{"encoder_arch": "vit", "hop_length": 160, "encoder_activation": "gelu", "encoder_head_dim": 32, "encoder_inner_norm": false, "encoder_layers": 6, "text_encoder_mlp_ratio": 4, "text_encoder_inner_norm": false, "decay_fraction": 0.4}
Rows from block 3 of the audio encoder of a small contrastive audio-text model, named by matrix and row number. Rows with one number belong to one neuron. Each number is 128 + 32 x the weight over its row's rms, rounded and kept within 0 to 255. All counts start at 0. Numbers have three digits each.
After each neuron's rows are labels from the 100 clips, of 14848, where the neuron reaches its highest value: "strongest on" is what is common among them; "peak in band" is the frequency band that holds the peak. Only what is clearly more common there than usual is listed. The data: notes from a synthesiser with random patches.
# fc1: MLP up (encoder.blocks.3.mlp.fc1.weight, 1024x256), inputs 0-85
# fc2: MLP down (encoder.blocks.3.mlp.fc2.weight, 256x1024, transposed), outputs 0-85

fc1.147:134201075122159083082058146127106098166117084123097150169130101172205107151138128091159123120171121124103067159139205139109144154168136135163136145152103141064127145124156092150098110114114097083152110130089092104107117211153096142134107138141123102133111109
fc2.147:157081173191144161170100157081105157145133160183155121080111137090067114096151104083139124116099126128147152105108090121155081165154136146113154106049118144083158165119147164108198120106189126142120160118178131166065133099136156096131097173146166154099116149
strongest on: pitch class: F
peak in band: 2000 to 4000 Hz

fc1.152:120109102102122113127143148162138137162126132066111153147084122188189118164151169089042107094109120173138103109164156145140129153125096157124079159132124108151099109143142086110096105172081155116092085205123127141197083123154164178125138146116138150129129164
fc2.152:095150113133124179139165070085103208131082081158128149152042159150143159156096145199084119124101128009099170129121141113109119116145130174068073144108123146156112170140101149185148069106125152087108086116118162092160132081088113102158072151119141126128131123
strongest on: pitch class: B
peak in band: 2000 to 4000 Hz

fc1.72:149163083123131113080087142115125080118141120190127158183097099155201157117109099124139108124155120131053130123112134171100111103156116146191112106127119124134130199120095142158079138093127099089125104112067113126131125115146140175173148155112128154163160085
fc2.72:154093129168105143136139096140127155114093142182144181052149077115138121147097100146127135114096168108116076132133068104096129185130148152120092110082130095144093132164076158139150122125164120193141167164145172143098104156162111152168144179124171130163122115
strongest on: pitch class: F
peak in band: 2000 to 4000 Hz

fc1.62:135149129092154106106113151149145107090110141086158096138100153169083086171121163128125134155136070101091095167125150139111113116082091075077152098145129083059191140119138141101132133133085185095155167127125147186151135149134146133106115050115062123110166133
fc2.62:172123087086104128143103107124128116163117101208093147083163152083156111122138121122171092088115081139113114108113123108189113145201131187220061119165062192163122140106107138184098145126146077154090119166108139148108158102118106166233169137137139149176078104
strongest on: drive; swell; bass register
peak in band: 250 to 500 Hz

fc1.370:194107104121155062098091134139158119059129105125162149122124070140105135134121092126140119084109111135111100154092181191111128135079044144128160099132200067124083129120133097121095144119116157060079159144105135145125185142180135137162224110129121117168141112
fc2.370:108153094164086144101157139160144184100120083133095148085120088088168176158081096181139154140120127120124064152163090083131142093184211176138135137108145088174096095139045166179146130145121127151130124088096083133104071148111144133148145125100140096115170081
strongest on: pitch class: C; triangle; pitch class: C#
peak in band: 250 to 500 Hz

fc1.104:167152117108149116096086149107107097140119080189163130160090092139201135131103111051117129086192112107062141137136162189134127117130124114127085128166118115095119180124167110121093106103121161097210085081130173107159137114157171149123140149113113148215114158
fc2.104:103144132142205096159138102111142162118185092162174118136125100168083147127138103072099172074131140084146107141083125137078153117093145130097194129114164078119107185127148178132143137107156167144145152126134147093091122133134119129099132142089134098151100147
strongest on: pitch class: F; square
peak in band: 2000 to 4000 Hz

fc1.183:120120144086133137124143128196104137135104122037084159149119129085214124100122182151120125108148123137141095139171133128102130115122123133115130169165116141157139051137073122087139079217090141107146106140124078138121114183147135106088082149142119114191126111
fc2.183:122081123162167170179133113139126162173117087121151173140068069173137181159149080141157141139134131078161098146079160091091116131122112188111157093111115174106089122133143195174160106144137154075111080077118122111108140121146161124113058183131137097160102136
strongest on: bass register; low-pass
peak in band: 250 to 500 Hz

fc1.322:164112104134132104140127145095097105135118123189193100146108140164097138117139119093093138139119118094083173122100104138114117123119112088119111094122100137111133240105205140106100098140139127111118155137118196122133168099125135145122140138063111132134160156
fc2.322:089101171139157125147106087121156111169140138095137131119097092156082056121186119111126105144085148070170125158070121156076125191100103081111177104084146131108131135151188143146159156082136130096158174103134177149118111111173129128079123102138111106149096182
strongest on: pitch class: A#
peak in band: 2000 to 4000 Hz

fc1.242:209141090112132148151164138104100107171099100164099054132126188082148110122094147133145103165156115122102158130108109114150087130168117119171110133189100190109131202093171131151113083182126076149182111114131154049125113114097118130135093131068121103110091168
fc2.242:111172110140142161133077095160129153143155205152079170079156092128149122210059129147153137172127153136115074141168147099137050105098162144131155096105115167149124089130082113117155166162099082166165159142085174146148085144094133100139082206114117126151135126
strongest on: square; triangle; pitch class: F#; pitch class: G
peak in band: 1000 to 2000 Hz

fc1.182:126110107112095110122132097131124138106134041124158173195117055129166180068101059086109140089159111108149122135104128157119136193153152131121133168138172134165120125161114134168115126068126144088213077074180094101143177118177196149155116139159101112187157145
fc2.182:095117157144168155128124078100086182084178173123145112151146102143087137169123097108085194160072105120120135185069140160161174164105118168106117087080139097107091097152110147115165169091178203109139126122100175141137105134154121069168163111111112076097211078
strongest on: pluck; bass register
peak in band: 250 to 500 Hz

fc1.243:139169072109157124079097167146106081151150134155099169186124085200206120153115130117131112136165112139070112135078125128107141111132103150176108141142104147105152179129130152129060117150103095100139148112100126130166108123131159160134122136086116116170181112
fc2.243:142117133187104164142150102140144154130096125184166133077125096130114097144111105157175098131120163090093100144147067120097107148153158094103122106075138087126103170159123170168168093122126088175140150116176161125103081131133144148132121196100153141149110137
strongest on: pitch class: F
peak in band: 2000 to 4000 Hz

fc1.126:097104102155136109111085119091181098178160139173147132131118099206073099137123068105135114110118135140151115131134160143105140199120131116129102138100121144144143231152199163134112135043141095151121230099176172174164156104122137163138139146118107138128148136
fc2.126:087099178136142192183089090097070152150119152109116150128108094132142115179168106159151140140083153098136154115108131094144095146158181207094119091090108162092115127144149139158222173158144144095177112109119126109115121106128167082089035135157166094141102166
strongest on: square; pitch class: G; pitch class: F
peak in band: 2000 to 4000 Hz

fc1.52:173168158111129069101140137162172110098129158143143186112157116107132132092136124140148139125114115159131124128129137174181123121135132128219202102135082101110097090086110119159119155114121121193063145158100148157102161107133107120167195139113123126148118067
fc2.52:150130129152160108149076136143144158096179162070155116091178078111126130153089107084134141116092145160187119152114120137103097138077098147159173040075132059070108047118118124095108200134137150154181167161098100097114108155184131130128178155139169068193125149
strongest on: pluck
peak in band: 250 to 500 Hz

fc1.657:155123155137150107077134138163156130085106132167167152139149116139103158123147099131140128113130144121128150151155134177141121101106094070137156112110196073134136161137113088129118144058126135147088117119165148171159172100122162140173232122123103178128149097
fc2.657:147169158190164174125123151107123199149107132128128153030113107098149125217122149128171112175115153122125091103114129081181095102175204163178179107053097113051148115113156161148156128151109113176129130120111098119091071163095122110075126179092161146108108115
strongest on: pitch class: B; inharmonic FM
peak in band: 250 to 500 Hz

fc1.485:166096111100097109139174150158153123163128106145090135117142128102175150080149084205136136168147120182161118089108108132155138134188110175172121140152115181187145088092080106175115099134125093182059088121142125132141136090146116167154166124148128096138129120
fc2.485:119150146144114156192126152098114119104114115126178130169119097125117160128104101120145123152148124120134098190115102111145091098102103156070139088113160109052140149140108173084178115149088165091181122069116133135096127144124194105132086149098120132186148154
strongest on: gate; bass register
peak in band: 250 to 500 Hz

fc1.394:152169137098145049129125147139155100074149163132119139096159068119115120093087123034192136119117128118142160113099121137178183127140110186193174123146099112078091103150181111107079156119125088134154171101128156122092191141161141151184239093137122132174098180
fc2.394:086139143163142144125169104105141172166133145081173144145120109139118127127196140049063130088132158102120101160174169160104142129135178096086103203043217094108158156187120136125181115113143174095099121088173075127120084121160165084094140156185156164077186103
strongest on: gate; noise
peak in band: 250 to 500 Hz

fc1.417:173090150134171107098134112114148113031075102164170166129119087142134160138103109137153118081090141157116147129119196224112118114094051121092145103125211050128097156146134105133126155126101148100086130149152166089156168141170150105139192132117113112158125117
fc2.417:113145141183131168119149136136089189101091102131129120063116117113152141189123147150122130166071150110123092100160116076149168140174197183159130120058149093093104100137087163166175105150133124158109138173088093104106051191107123115120140135101173140095143090
strongest on: pitch class: C; triangle; pitch class: B
peak in band: 250 to 500 Hz

fc1.32:150126181111138023098104170130111117046138142110135108113143128141111088132120160092097089130119109158114114104131094116156122167093112181155142102127104093098138078108145074087133131130139168166101158137068132166126118144152147150112219136107150141123123158
fc2.32:108093085163160153128129108138137172098116137194111188080085084119149158176065081145147147117078121129068071120114149083120082121155201175133138116102102106158138135126050169155159122106102124157131156112108143150110089150113132135136148180117159160137165095
strongest on: pitch class: E; pitch class: D#; saw
peak in band: 250 to 500 Hz

fc1.737:172131115122075153103183138169119106089126123114177152184135053163140195143073105091099146102154128127088126151174123139138146099073138119126170168143181065116134122153071155121140100141087156131128081112120085169149145127102157158134094134109109174184159106
fc2.737:145126131180141156135156082120126149148152160068159132120155109128135145131192127110176192162103140115152136100112103078152115105099114131100178147083084092087120057165143147093181171170138151195105137198130093107071148200164057073150127131150167112141122118
strongest on: triangle
peak in band: 250 to 500 Hz

fc1.761:136153210139103153133111089088177153108123139198087194144145149064148153104161070113145141090105159181104133159141160154163168172157125177206171145073135177176097136144148132163154140104134097120079098111121112105116094116135152078176165188113152097135127083
fc2.761:107072114145176181131118047133101213099134108135081144072132146153111125194082140144114130115071113154168116091129165121139113134118173166139095119060103165176160102109093134166159078100145167136155092120147172152180102159117100081120140148141139051087166109
strongest on: pluck
peak in band: 250 to 500 Hz

fc1.249:180089137115102095136156145178142083145116165121193145106146089161098079127105120092081065128123110152145080135118087126233149208060090191146071114135112080116079124143162084111093096135118147163131175153117133172150121161115192207136192134079135121173095142
fc2.249:090111103129150132092095150098123143079171131126171176114120104137120122161136137093057151096112120115128116158094129193095109171100123140085122100076159064101150118142084158105182159064130168077137117129096153215088146149163178104186178117129148170158221064
strongest on: square; harmonic FM
peak in band: 1000 to 2000 Hz

fc1.313:133122151088137099096087161146121121055157170143111090164131192098115079080133160119136059142135106194108138136165091143152100174120114140135105114169118125125212134066098091088126092112112135145109148108103165167163127110118120120135180100117123158121139112
fc2.313:153035123135164177184141106147087176171069140168149212103151054110154158190128112111118103111093154104132149111153119110151116142177223137144092127122127153126140161144149137136191058153145141154117114157160127091104103153115129110136078241114196147146112154
strongest on: drive; bass register; gate
peak in band: 4000 to 8000 Hz

fc1.620:128143085088122102127138128127126115074123121144061083112159170080131074080108147183163115136163062171124098138094122105104140144153105154163097149168139155122155105073087130124107117133105134144154129131123164109132125151156112099174143080114107091106163145
fc2.620:170121131084112201191136128175090121133117142120164173170116087144160166129121144096118129172147118122134174150160142155152088093123183112103169099165132149122116141136165131149158083204052139090140062106157101131117143138132201094111059198120142148198100152
strongest on: bass register; gate; drive
peak in band: 250 to 500 Hz

fc1.159:132130124085062089143138160217082093152108106092176097216087126117170169097153122086073101106154071127110110150153144120116074154116093148100157158171121092100130095113096116074130072132040183114140115101145088163095138157156174134083106125087093085145126162
fc2.159:144102073100155107108131171095152079166139101158081126131145184105159121105098156176180110099151100177122160093118158135116120082166131128138116169168079172161085093078122112180103144173118107120056114139131135058136125085099106119137121101146140138113121146
strongest on: bass register; drive; swell
peak in band: 250 to 500 Hz

fc1.101:171173119094140099140151164171123070128088148093159120147053117162109123103125129103040122113142097116104108121095161163163134192081073150116091138128135113092125145125152113110098108114075163100182104110160131200216143134130216162123129090082073091131079134
fc2.101:106095153091141073079116150130137107073183156116112136134179073110101084109136128114100092124118110125118114144099142165146146166133124181131109102115151107146175105136121100082115169120105190127126182137075179165114125138106168159136216090098109109174156122
strongest on: swell; noise
peak in band: 250 to 500 Hz

fc1.343:122098103105150037079097176136189133079164166102067078116132177112082073132147157144137090178113102160111119116116090118123138123128138092135127140152136150139184106028110106121107105109107133095116156109167180142129053173162118136134157053134080109088195108
fc2.343:156072122079115162178154087178084140159124146131163228102156050116180104178114122097137122085145112112118144137143136114178095137124168173125089098122113163137084133151136137116149110200108145155152105173129111122125140134144166094140069224100168155239064116
strongest on: drive; noise
peak in band: 250 to 500 Hz

fc1.710:085121144128146114126118112096095129150155175019110119153117144122112089165151151091063152125133130157126133154129207168101146218122115203125119149126134180140109097114190095127106187131157200098154121118112100112131115124179143109134137097119139115089132153
fc2.710:119100085120195107146156074161103204160143138193111192126109116224133164155079114091129105098139104105122122110143149102112049058119184119091095125174096184169155163106113157112133107114150175148124108117162183127204154088061125128088070185160142133117127126
strongest on: swell; triangle
peak in band: 4000 to 8000 Hz

fc1.646:129111143135110160157141134139128126144095098094213093150110101143081133125104148118111149133138129105121113130142104123101146143077134052031155140109165072093119157159152135124141099158107163095169145100173092120120104136136150126058066126117117106106109161
fc2.646:102146141161177142156106122085111159093148163071147086166110111176113127144123120108146130169119117102137176165134145123082138121091139115054166102054207086079124129152153109071179141141096206130146115073137150082136100108147136043077126123146134096076177156
strongest on: drive; bass register; swell
peak in band: 250 to 500 Hz

fc1.0:206192098099128100084098157138085119063107090117163115128110101110162127124056197119106107118132110140138130151125155139175143127112078131173127117161143079093094115112095089135092139138099143114087118173053149147080170176114138134158185131070119141178085138
fc2.0:058099132147144187169146068105093173156091139160124181131122140155122155157117116111125179075107146033144131100132094069113096121128178162107102162124112140158118159148081123112157089132188147184102111171113152129149105097128116123115101159161183158102171092
strongest on: pitch class: G#; pitch class: D
peak in band: 1000 to 2000 Hz

fc1.482:089162124119062158138171145156103131144129105087094086143094187078171132116123156154099118146119130117139131130178093101146125087161150138157084160141131159133136123112089135148150106147108098183135081133111078185110070133112117141133096134095126129093101142
fc2.482:068116144142155149076133128138114140056100147113143166095165088184098159194100131139124139123118148109097099110176128149143145124089172128087155096056182063117140127153091086107193151116130142122087109120098169152171123142093119074120140146192156130118168071
strongest on: pitch class: A; triangle; square
peak in band: 1000 to 2000 Hz

fc1.149:116147139129071131152168146113053121158091065125073104166138161155180179118110156119083150101144124133130117114181188101109149131160119111163069163143070164157135092124107079094154099135125120108147063156119096147130155163117146155114094164128119140123076168
fc2.149:086094137144148191177118113154091202129110157118137227135127077136151208178112105116096155116120114112135127126142120108162049094080165179097189140104122153123153106150086150103204138164115158121115066110088111130133129105104154065123062219160163147167178102
strongest on: square; triangle; pitch class: G#; pitch class: G
peak in band: 1000 to 2000 Hz

fc1.100:180140138131111134092105146124090132062118066152193155176122036084148165100126110136137113062143148131083160159137175217092129095138078053096153157124191062153142175150107113105134153079127151106150079078156160097141181119147151129194120121113086147180151133
fc2.100:092130130194170153095093097085114190078172161125109120120137118128112123144076121101105181143073161094141096142055088110117145142123140157117124097035114104105114115160112164118158160109168150126146152135082170187100115203160082074179151137093153121105139080
strongest on: inharmonic FM; pitch class: A#
peak in band: 1000 to 2000 Hz

fc1.195:159184193134115132078111151173148142065134183157135155173138128144132093126191127166184142188123145153118139145136140175138106111123048114143180142134154080078171158140129117115147123105127089125055111134108152152114132165119135089102126126128127139129167067
fc2.195:102076148154130194177124078100090194169073128131129125074096140107135109166106121143126124150056155126142135090157125074173140147152195172164106116091094171093121144108189159168187098133192083189145143167135110102127137132046073085105082139125162160101096153
strongest on: inharmonic FM
peak in band: 250 to 500 Hz

fc1.644:127145181111154114084141102130097122062105188115100111135096123139137071149084117158044155135088092106145054166141204134133177208064135178114114114138158128133125090113078129137123146074140207135115154140068191193149120153135151094148173086108072102098138080
fc2.644:090087127118115117145125105138116165133160162137074129090186117179104093166114138112131127107136104146150155122082120095124087079136146124119068130153092211195163133107148112094120142153101187106166153161132141124171141093080084136120110127127113166075110114
strongest on: swell
peak in band: 250 to 500 Hz

fc1.728:145102128151130158082124148105149119139079134224130120117132211090087127155074159166153080112152107140101130121126085165153141174164154122144112117133107151146102211105156127159124117146150108158050159145146218137159097082070152127155127125096153149080131089
fc2.728:060114144187119149137092112055118192129101141085082127080140134106098069147109140155129128138113176131183146159100126123147149124131205139130118091062145162183104103128172103136145185134181163118117133117110183108172084103135087084106117118143120070072103122
strongest on: square; pitch class: G; pitch class: A#
peak in band: 2000 to 4000 Hz

fc1.17:135098093118143091098180153159172148087156118115085101102179149145115125134142119203129167183119104139142112095088082141128177067119135089122075150156144154179139117098115119164095129140106133134117092123149166090193140128124092138137163043127082073099140084
fc2.17:152113163138137149150145084162139183158148189122135197121140098135162064134146151066143128091142113125099151130118082116141022130126132135102143159126100139111184135149115135069157097181098151179144155136134084166098113158171124108102085188157178181224100119
strongest on: drive; gate; bass register
peak in band: 250 to 500 Hz

fc1.594:178147099097135077147133170204140100087124132123167102151120093200109092127130121146097136127109126098145092182105173150147102076086064104105102127162134080129170109097125119124117130082087173120162129078104131118190155185126128171101138086063063116124098123
fc2.594:096069161154158145115082149076098139112141174157139137165129124079090121124126127063076109197155167120104156132126137170195145150160142150156171154094135152133107183139185131141162141127161106124088131115133189088102118098112150124142131140140161135114127122
strongest on: drive; swell; bass register
peak in band: 250 to 500 Hz

fc1.487:183154096104127094128132132118089092126081076123171163120135055122194137143116118100112100123121114121127088142124195187120153153161090115181110122126123098117059121125149052121092132116134139099079126162110185157125150149148102157181154170126112110227112133
fc2.487:123122092169133149144125100118105200120123175137125194121150099099172101133127102142134161103119154077113107153109090087104118140139153205123089120071106098126089104175066205150127165148153130151093145167059126152094118140194128116158132178143160113185144085
strongest on: pitch class: G#; harmonic FM
peak in band: 1000 to 2000 Hz

fc1.563:128117113132163090065070101128165112108152179162142202151147094156117184139091124111090122129111124145109104132117164163094125117076100108145174124116146074149111138132097116104094150093140117058021163157111191166136184125158125128182202145107109151154161074
fc2.563:105131081162108206152115096117114222150051076152125133098076148108167175126116140189126144139096158119133120104168169096138096084200156162156116154089137159160104162133112133149141076163161106131123075110152102111131082145105090131104110173103175097081130156
strongest on: triangle; pitch class: C#
peak in band: 250 to 500 Hz

fc1.283:140085094098104127126131139128117120130130077182114123206102165102202161058143142161102064089158115140087173109105125146115074103147116178126107102152107136194151195113088151108100086169123138102123086097149104093150163067157177204133108149085129169160164155
fc2.283:133134131184195182112087069106148153146150143198124104051139115118096098163059109116182137136073176126119081148103097118158156164139152111159163133054143120107099178143170173164129124100171069183144162141143180108104072170128096091128130153111137088119066128
strongest on: pitch class: F; pitch class: D#
peak in band: 1000 to 2000 Hz

fc1.528:114101148122125130033041137144153149108173155129118149155090143188095133141150158115068089152143133146094143116148134153107097136122133119152130102134109096132214127129118104107128133087130131079059147146065185213161120147128154130156167129157153201128171078
fc2.528:141126143146167184151111083111133190168045129144144147054121122110152103182116187109108166097073147142145099083162185077127109105177187144157125127091072152118110140138160118120147107128132106164137115171128102129119092167098082128099115215102178164133059148
strongest on: pitch class: F
peak in band: 250 to 500 Hz

fc1.85:143134122130080139159185153127108115179097071088139067162097199104136138156119202153098104136146127124159120096177137109152118118164131095131130149154067151107127137104176124119138040151107143178128102150145103128089125126103092167089094138080140107125075203
fc2.85:081149130147160169088114138124145159103116210123129172096129081144127119175125109149160132138113150117113113139121123116147094095095164162092179098083144076111153102155076148104150171163120126135088095123071126149158111122102149095109108158174136152143169047
strongest on: square; triangle
peak in band: 1000 to 2000 Hz

fc1.727:153107100103178085059102154186183082116139147079147128132102129101141118119154191133124096113129103172123134122126128171130119093132102198143215153147133067083108099097065117149072119167098118152065146171155127110057100147156114152167173085093121154130149110
fc2.727:109113116151142178135185097120120193152103141069094153039100108134130147130114107116079170129085148094150100119091178095104148130119199176107103100086152142160118093142113136096125193139121213192160129182106124178124121130089092108043161135131145122071160084
strongest on: pitch class: A; pitch class: A#
peak in band: 250 to 500 Hz

fc1.622:154131168091188129050086126125115128056139149134130074123126190166090106122093173057084109112104125163099178110151133127125123098077148146122143096165117125098177126087161111086132129086129168105091140122064177152161105143120105115144203086143158173118116104
fc2.622:113057121112140171150133084163086181131071140177104196105110060116144136201114124185135130116104105142093094106148133091142098148167211171106112135127104131163156130127078141124166064153098141177130108167138165110091099171119142122132092205106145165144111148
strongest on: bass register; gate
peak in band: 4000 to 8000 Hz

fc1.178:156222155118120137149193138131111114142105113119118069097114168122112067145092144086148143132128116139123122142156157129155160149139117092179118157146097124076095113098161111146135119112128133192191166125129110118122102190139093134113127124142125107099050175
fc2.178:132083100163156178163131085138177149141087161208118123100098130124139150144063092171182106136114162096104152123101081062125113085121200174116117059084115150178130196136108166131102122190116088163121116117105171108177110072087155141074083154113131121125102129
strongest on: pitch class: A; square; triangle; pitch class: F#
peak in band: 1000 to 2000 Hz

fc1.666:109174112121033136101133146183136131110167164047063126143138137090165141154125153116136125137168105173109120169144107106174142086112151153173190195151105131122157069147088127126119142111095120167157128125093056126113101190118134111153126104126128144125158116
fc2.666:103064155166173144100152079107131204109124153095147173068147084167092117197129146130119154077057173098124092114136154148110139128101172135127138088047177077150074082183150139120174175147166128141066136201129177144155095128142137082135154138151162137134143102
strongest on: pitch class: B; triangle; square
peak in band: 1000 to 2000 Hz

fc1.704:160092175107140097161195139136119109120102132096133121120165173134124170141125180153119123125128112145134137112145081116146122107089130139120116101154106128121149102100153081069141070173146167155094113135191110137189185094077142129060139102117139092135123156
fc2.704:097105116163140139125131130181141165118150176121117188143152079128124167162139051109173107120155164112078110136112120145107069051110169151122196120099132117139136090165053174120193182079119115159131100111069096136089120148156151147150099179157135168160193058
strongest on: square; pitch class: D; pitch class: D#; triangle
peak in band: 1000 to 2000 Hz

fc1.565:146094140115113136184194134139138138123114098148116086177136213094160194043137086161156136172131125140149159097109121102172103092166131155131114112150096199164159149095085159134119104189120127173103073077165093107171180079102136143081089131130120080078109170
fc2.565:133130118166152173171144115145126158119132153163124121066185111117089125188053084107205119123162143180105072145144117096163075081111148134114168096140126173143137102120087139112152101148128106186173134071127126119146098139077131094086106172163132091154139136
strongest on: pitch class: E; triangle; square
peak in band: 1000 to 2000 Hz

fc1.406:171095133114154064085098137142120133040088116165173141122119108116086183100081093136134115099123117125109134147078128170103106132073062123095189102135153085134124141110096091088101130124137183063077175118104154154118204130165159155168218111119108130157140122
fc2.406:092162111164085173118139131136142173136126113138104164085096114093168166177094110150162154165124131128097080129156088058143107077171209173128143134100116123142124113137054179158170119166121115164136128093096081153120051135092148136102121155142163115099170077
strongest on: pitch class: C; pitch class: C#
peak in band: 250 to 500 Hz

fc1.483:152183099059117114102104156180122106138119146134133113114073138134147125170109152051112114120154067143035160111145123150134148121108086180120121138177126107088150129129127101138122133167084117141150102078116089119147094176141146113133163105113144127098165113
fc2.483:097088113170124177160160113074130154091051148102165153149100053166117153148151125149082194122078175064109117136093163138094135112101184123078132097110165133159061112123182122124171156120186147078147135159144195123107145099116191128131088123090085142141152129
strongest on: bass register; pluck
peak in band: 2000 to 4000 Hz

fc1.323:148109097124110101130191136126160115169161107139079093136164201148149164115122111155171120163152103169127108114101130124148127072172118123237131136158088163131148125079104127159125135135108081207088101136089081144134115121137057169163160103108135108076124137
fc2.323:086145135190176147171150077130151167148148081107147111134093124182128142118128073091111201084078134126176133082113162054107137092107106142084129142108109160105145089141127193081176142115164116175193115107141047104116140149126112121109145143147121116082140130
strongest on: gate; drive; bass register
peak in band: 250 to 500 Hz

fc1.1:153129066085161124141145121143122124151084086136126144199087118109194144074126176135096111093129103126112150134131133143088108157135116156093117147163115138134101152107092132114096102192063134074131090120182114100155153115140156175056103146101110103169096164
fc2.1:133161070159180182143159045148188164154139122188134104080105136198114129164070159135124140142089144110097124125131170078092115115119139121122122117092101145163125191118125158144073072108121109172132166142137177118158080145137088146112135174090156139125091158
strongest on: triangle; square; pitch class: F#
peak in band: 1000 to 2000 Hz

fc1.607:142108078103111142163142142143136114152104108184140128183097171102188168041112105136112068133167114103123155123116120102127103089139127177128100108156123177157132214115103182125086098198106111101107101112135122105131159079108188204113098150053114149142144140
fc2.607:127165109188136160099118086122164154158150116174125112063133089142102098136076091135173114117110157136121080157109117138113175185147137092115162115061165126123077158143149179161123126091149080145169177104159139103116074146157106106139110139153125052133092152
strongest on: inharmonic FM; oscillator: harmonic FM; pitch class: F#
peak in band: 2000 to 4000 Hz